config.toml
layers = 10
init = "torch_default"
beta2 = 0.95
epochs = 90.4
Rows from block 2 of a small image classifier, named by matrix and row number. Rows with one number belong to one neuron. Each number is 128 + 24 x the weight over its row's rms, rounded and kept within 0 to 255. All counts start at 0. Numbers have three digits each. After the name is the row's rms in percent of the matrix's.
Before each neuron's rows are labels from the 100 images, of 14848, where the neuron reaches its highest value: "strongest on" is what is common among them. Only what is clearly more common there than usual is listed. The data: drawn branching plants.
# fc1: MLP up (model.blocks.2.mlp.fc1.weight, 640x160), inputs 0-159
# fc2: MLP down (model.blocks.2.mlp.fc2.weight, 160x640, transposed), outputs 0-159

strongest on: leaning right
fc1.97 132:133157107089131170078149144100090125112143080149148143125169160099125132146160168087144143144117153108102122156095114137160112095130175167153128109153121120113126133144116128165133122129141114117137163105130156142149106122150143143119109117104170134134088141136144131117109137105125152107159107101107140111118084160122099138098085177155161148118168142123111101090112168094096118154129143162156167158101148132118105131103151180148116185096136097147119149139143148149100138126145135
fc2.97 137:143112163090107144102151109083142121140120159114130138140129126142122147106138126124134076101102131083127150128109130068112116117139142135131128150121116094151142148102132110085128128132105119146091165135091161158120173145147179114138116131105087133124169102113077157135128105130098101164119127121119165128101095145159098129105127079207154108113133111131125147117106124170164151102138118131138144129092121133108167114133127102124126122126133120115146095072092087189101129122118153

strongest on: two-way forks; leaning left; narrow
fc1.28 124:128103127126147111100151117131166087112159107106165143154123107096070155104132146092125119137096123179113148158103092141092095102138109161126094125126134092125087148142124130131124113185157140164137136125119127157113143157101157123098116125121156111142093122124179157124089148104163138174112105128118098108147150152109136096119103149143135098114102100133161126130102089139155146130094108113116149159099137162170119103150126151140179131128126129122152172081099094148118086117119118
fc2.28 130:094110121130107119129112116152134145058128134141154121150110129122091186123106139118136153135147129090153115128120136143145132122152132112131131135119155172146127073128099132157129126097114114097136138116137115125162115125166111147159146120135130142100108065123139097122161141182131093080162162130164168152147139135137132152124112135109127129158131119119151102146154167107105118098130124103158155090132171080095147106097148129102080105158193152145126120094143130159104139136083087

strongest on: autumn leaves; wide; night
fc1.389 119:105170092100107158120114103095121069161125085108116132065179173101100119088132112124121150129080136136188088150142138112149174138133100113150093127128150128116133111101142122094135077107113123106143154143168150145124131143142107153097146143132157125136132156119140151168113111129124135104121128123135143142124137166128120119156131115144106146164152143132127154093113113089123133112128091137117122103130126178110148100105136098141105125143102149148117161063144079113175120115120146
fc2.389 132:109127099148144089160159124107153130101123138152165136173122109138144118130092107134125123156125161133128113118146186120171155158168101100121108106138111118137154098102132146104137168105113119113159107160124140173148115139140125137143152158136118164175145131153178138136119078118149082133129172088176128145148109147109111142101088122141124156122169115109125099113127103150086128120160089109105148142156156168141179123096118146133115142094136081134160108099125097155140156134143105

strongest on: autumn leaves; two-way forks; leaning left
fc1.122 132:128136111081133159134146153111167136083116147153137102115106153144125127119165096170131115131141115120093142108131150128108164159144155148201080120149117132108155118151130098152120102139081131124103089095098121125127128120143123102157137136133126124105176149150167153186159127131113103113088117123097130148144132075169124131115101126173130123103155127157140142083119174156174109144156098098116110127166168134130140161120147123142130107152131134149145104112125135087116165129149163
fc2.122 131:134102086144139135106101120103086120128142147128104113168095177136154153127122099154134127131153157129117115160154135101158121128114146162119141089099078115138185133175142083147100122094132157137146145126080118106160101127077092120096119143115107152136142091114140134181142186136128134142102138116126099094107106126111157147105148133149120126137149131093141165136169096114175095121129178125117108147116134110134105125119129126131076142076132127118143149147113144147100163146087137

strongest on: leaning right
fc1.549 149:149158178166118162144123135116132156094125066111114134148123153119125135103135117145099142146154142145089125107110153132142172104127132123105134120121106142166105142132145115139156136145167127128152082137136163132125107119169117109112101088121164095135111143099157105136165110121140137132153139121101109152140106120134125157086103147117162104134166161111126094105144102116099124084140143143137156077089140125060116142116087140119178193102135151106171144180133118104142121121150112
fc2.549 136:146133171141169156144140142123133124110149158107142128098095101136108147166145105132123112113112111080123112128124145143132104103108073105137138117147135106135115111090118113136100144155137113140096107092136142104110123201159129131112129133135108135148120125102142142155124115165151089107118109093071096122111084109115112142141152135115150142106118151176045139110149139141102138143145145092141146149097070127103178120111111142132117120140114139159146121127122078183136093130075138

strongest on: red berries; night; leaning left
fc1.319 135:142117093110125189141121113101128113106135094147118092136111119121185160178156116076091149137107127129112164104148113118141105159132132154156110101138104132136128152141056138134128107169122109163124161088135111131144117114103096130130115100164139098139169143102176176144122151141112129113110158155157122107167153169122103121145108137127105144112132137123079128164127159122128120137132156118150129154130143153149104151141127153151152082159138111150145101088149107155140169141176117
fc2.319 128:127137125099123183166136136115116134104131138128138099124106133111121100091100162104112122108148094105093113101133160133117108126118124157157143121098085123152123130160114096125082104116130127099169131114169155136155167138117109126162117139079074186133159094143098083110121051130118132151148100108124141153093132149108128112129138148164127124074104113098114122133150130147103145112093122076135133088151101148139095121115126137155119130109086146135120142103098114083147091131111134

strongest on: autumn leaves
fc1.594 128:118103125110115099120151131110133111153078126143142165077121134147109138117136158138116139105116096113129155128111114144144145121092135134130145147101073142124136113139129112176163138140160074197119130148132137103127130120166138151113159119133119136151105127111156149122130144079148158130157150164151143119179068157126130131121113136128108166116130117137181129124115153121174131136107125152153100119098091098182079128118132146116145104164151135111127170091109164141079077135148109
fc2.594 126:146152125139098149103100171099110154072130139127152143162119109112124122188176132167139113111132145151130120129153092125140109083143147115145170084130138150120122108126113140160091113134124098093101125153105110105088107121104151126115144117163105113069118122135123069088159149129126127129118096153080136104172111128157093090179133071118090120110144118141117132136140114138142127109082132116141140153116115076121106152081114108118115122112122136132088142139141131106128115117108168

strongest on: three-way forks; wide; pink blossoms
fc1.232 151:110189103114140158124114116126113113113120103111128136112149134149090107083124123133105076177147158110127126133099173147066109137161135118126070123168162086096144131115117133125128125131109124099143117131077129094093155157157145095125154111113096092128129100144176160122117149123111104117129167097125111106116153105135161165101113103113080149106144149132123135139109126129135133121156116148131165107107162133162136135093120109115117099069100071119153128124155138151106145138143103
fc2.232 150:121130134140115113108112149115098096185143168166146143162140086147121168128104132129118090119131156160153190098137109092146119142084156092120088131126113114121144131108097146121144117163142123107119152129106144153127141116097150121148128118107144137190140101138080173129149188120121155086106113142145118185144110143106146147099098204109121110122110145122098121120118169127123092116147122133132145121141105138121115128164084112101086097113142099156120111133113107109126134152134101

strongest on: two-way forks; bare
fc1.483 131:149111152160091141122111109119097114134121117134108139140126130116110164122117087115143154084142117136109115131117136126139159135118128098097128140122156115115146159195099132122144136112152119096108113157153104152106112134089142138145103131101189142111122101159127081090141115158143098127111103110119099144132107150151133113152117148103145154187129089141139083082079128110160092100197104142130110161108137141170165140097128149136130108133131185115130104120139142126108065120096104
fc2.483 124:146141097140147123142094176174087130138161115104155150142130106138115125115108086144146118155141108168106160142157141142125108111113113085146108157134093146097136158101132167174148130086113106120160066144118120067152134155150136088100141145126125126108144157109171141142099114096147134125125152162132138158113134122117097153157142137117053101103155125082127103123178114109145137081096134113131128127147105101087137125118168118139119108115098119141120124130136144138134125110174110

strongest on: autumn leaves
fc1.554 143:125135128153169085115140091176177100162102111097128111113140125165161130103127135102109105151138106120143110143147140160130160162140154072133119126124148137113125114126121158116135120150121126093164132096092128113102089168122128172133132120090100100135149075123178111121137158166134108116080104107140104101108142138109122123110121124092122137084130127158108110116142158170162108148121058084075148112104132114143135111156131129144086124138114138129118116128151110132107112173085137
fc2.554 136:121160128112123102145169117114123139102124110140120144120121122152096100108162143168142139146124165107127156115132107127109128161130150152131126106072150148130139123139114090073205130144127123098127154141117123155111117151100082136099102111162136163115140130140095140127087123149158105098129125106147106078133137126123120139101092144163122141105140141103081141188082147129100189121090146181146168137144135151093143110115148114132115119147141076108114131146097146104121116102100097

strongest on: two-way forks; leaning right
fc1.626 126:136123134143089107144091090080126126141135117173106119125136169106117177127140094154152092109149146124149134136088138113123100129115152175157112141111137153146115139150098117115142159123162126155102113109120079177111106104145115117139100075099112099109137121132161147142131126095118101139144152151118114146190117142108176114136105118138122099123118109139129169176160124091185131133128174156108116176157155160144098146121127148063171095104128125140121131125123146131143120123126124
fc2.626 132:117177146089102129095121120107080100130147150106118179098142172121147122127129142116131134085122156147145113103173136109088126132105172102101131157101133135101105124144147096118076100150156116131123130143103108134161161130136069126154112109094106088145155150127124161133109119095102103128152115114139111106097082160096155136098152132095124176120130129116153097084165117142179134145153125150151117119134117180117126124102117144083139095123127145095145124144148122110106101089132114

strongest on: two-way forks; wide; autumn leaves
fc1.104 141:137114111148084128104121122132090126148115121141129123117123139155139117089103155171134105131101126132092126146143118139143106039152069110127133178142117089120104111111111132155128143066163183130128128129169109126109159140143133122153157145108095144110179101116156152134151113145121100119110129107130141098150106110124137075133158156154118125083134106150112132200131127123148140107135126094104117167162121104116112155131115096147126092148138095142080150127140137137140111171119130
fc2.104 136:132147163133157156157181137089146115107139147152114109174103131098111145130146138155123135114106132107151120122120112143127108134138095136147097146126143113132118134133118135100112081121105098146126081129094160139148131144146113094122125107123121148120103131108153095143112192159111142087146125108139164170142112157134087154114118104103145082126076145110091179108163072152128111120145125154187126129113125115152089160115119125111169139167117145127140131164168143148131126157126194

strongest on: leaning right
fc1.256 133:148121103118150127127118089123094130139130096125158092095111131110145176118138110128148139098162152117157181129108105178121146126097093113098095179117169165102141129153089116171127109095115125086139108105103109153103143137099132096118166121151176118149107117127085141093136139178120121104150096161130176108133104136143133130092091133152121106114142138159161118102108139108138136130111071152111122160146081164114124136123131076106136100124105146101104127146139116128138091120121128
fc2.256 145:121100101114149125107155107097111074133167149113173142147101111134131126128098149141173134129082086121143116112105117113085156146144134094161110141146102131098119101089125112095137171166135157118146128164163081138157130128125132164159141155138158123153125126153126104126121127077144111130122113128122097160109141123127143119117157153096123137111109180146112139112116121119117084083153144178183129145125182115120129116133116122171111149085122110094131101121137156168117159076144118

strongest on: three-way forks; night; white flowers; habit: wide
fc1.147 128:132140150138145141139135139120163110138120109096111139138142095133171137124137107128136114160099140087150142097125091104134127125094150140155074163107144133090109159098132064162085152158098129137115128108112115122095124117139131152132135135139107083092148137115166169187125166135138143121091130149166075133157173168127116095132113123136100160167113154082131123130107144131149181147149120121129152145108126152123100135082125128161093145134128092150125115081166101121110145127158115
fc2.147 119:133151088083107207137163127148122142106134132112092113113110141132077113108188141083119099114125101116113115135148142104143099124146112135112141100134143106149125141150103144084115155138129136089139152115163133091166100115121062112116105146108145159120171115103109150155131103096110137123105102133107161117150109131135132098144134146137084135124152118136126124146146115113112134106143121096130133059138113131130121111117155120136141106160134162101132110093127226110152153144126133

strongest on: autumn leaves
fc1.528 133:118100166123159117151100164158166144075125126145161144166129127120121126109165135146171103124097149138103109147140090136155115139155143156148144203149112119110094148154136086139122166124151152149140157142156125137152145121130130120102141130117161146164118156117132102097146123094138170136128060116124119079142127085117113133147120133096126138147150148147125126082095132149073100096135107103160131139102143112133126132142104123150143184093119159108092143108124075117115125108156129
fc2.528 136:126126118130131156081131086087122142149134156148110117117107137163089139136120109099124136106169145124174094117101160136127147136127151130124128136138125105132133155078162111106148109135145130055147115152134097157159085113105115136107131148095134149156171170119127152155139077127119111081128142138122139134088120133132165090113154118139152147125093146069148119084125107103183090128117125124142095113146127145090123146122132136137097091118106135127169109086123160143098098128102177

strongest on: two-way forks; green leaves; spreading
fc1.522 131:112126132126132126114105112145150125118132087095119105149152078142092130143084125096106088119132144166136168162118105094133120137155106154143131141186139095104119154138106108093139123119154128172096170095131151128137133152087121104144142109114156105151107145112184131095089121131130117162096121098075087115185144131148131114124076126091151103137136112149110111147121091140123136089121117121103128104080118134135112144141122137135171154112149100153135141093142075073122118123127111
fc2.522 132:124096134100128095083118151164095133064148139107157147135103108121109170105144119111144178155127105118181099133166129120146091109137133116105106121120098139159117088128095130153124109156117129086151120151138131121144137104149156144118133134127111168113097085104126087167131123172125123091157146104157121127125170122105108154109138172117147147166121105128134136143128109117139085130112149112155150111121127122086166131146112164124079130173139174114128101094096113122072152104120137

strongest on: red berries; leaning left
fc1.168 140:115107132153171134118140095157134088133113136155132114120143058110143159153117160085158165147129136139070149138146133135151096112130107137185096090143126130131148176116120156114088115125151106176116168127138122131115153123111138149153138134149121121137119108122166157159138137136136141134132136110141169117115137093176091157121134151128131155106122141121122093133109112135130104101088099132121138113150120184088125128139126118190122137122111143137117080095151136109202142177096117
fc2.168 137:112121151077107160128089128141138170148092127087159080149112172110095173108109104099131125151153156131085111163132169104153121116133191137181101084095107094121113138099138135075144116137119128127126159113117102152150116115142122115144114172134124142150109110145155104126129114155155108149135107116104067135122150107096126099132120082144140107113164152120121136106096135108075127152086152126126161138135124135125139124115152153137102171100123137133102149095103115134103113108127120

strongest on: three-way forks; leaning right; foliage: green leaves
fc1.363 144:130144184166139119174063153111116114139071163167131138144138134078139112097080116159137116137132151125117144120123133144149110137124158125153143107122120139134111128158111106099141107151156140076103147124106117139103143094142152165117162119145173102140112162142117108094123093116109096134144174103112107133174120091124132172131142152142133139124107194127142118086145091146113132118156142086107081128169128136121114153134095116112176144144119143125142127160172111120144110137125106
fc2.363 151:106162138125140090164109117138149113165092108144115136146103129132135053140125126145170090148144087130107102076129183113117119137133123114134149112144084128126125132172128137086094147139123114099132107110121115131128095189117135112063169110117099150111142119140074122100098117138107130118158088157139128106118161109107103118140137087158120141116145149120106101113114129143099100107129150135150137110123149126119162144093110135168155138122156098075104110101120086152098155147117138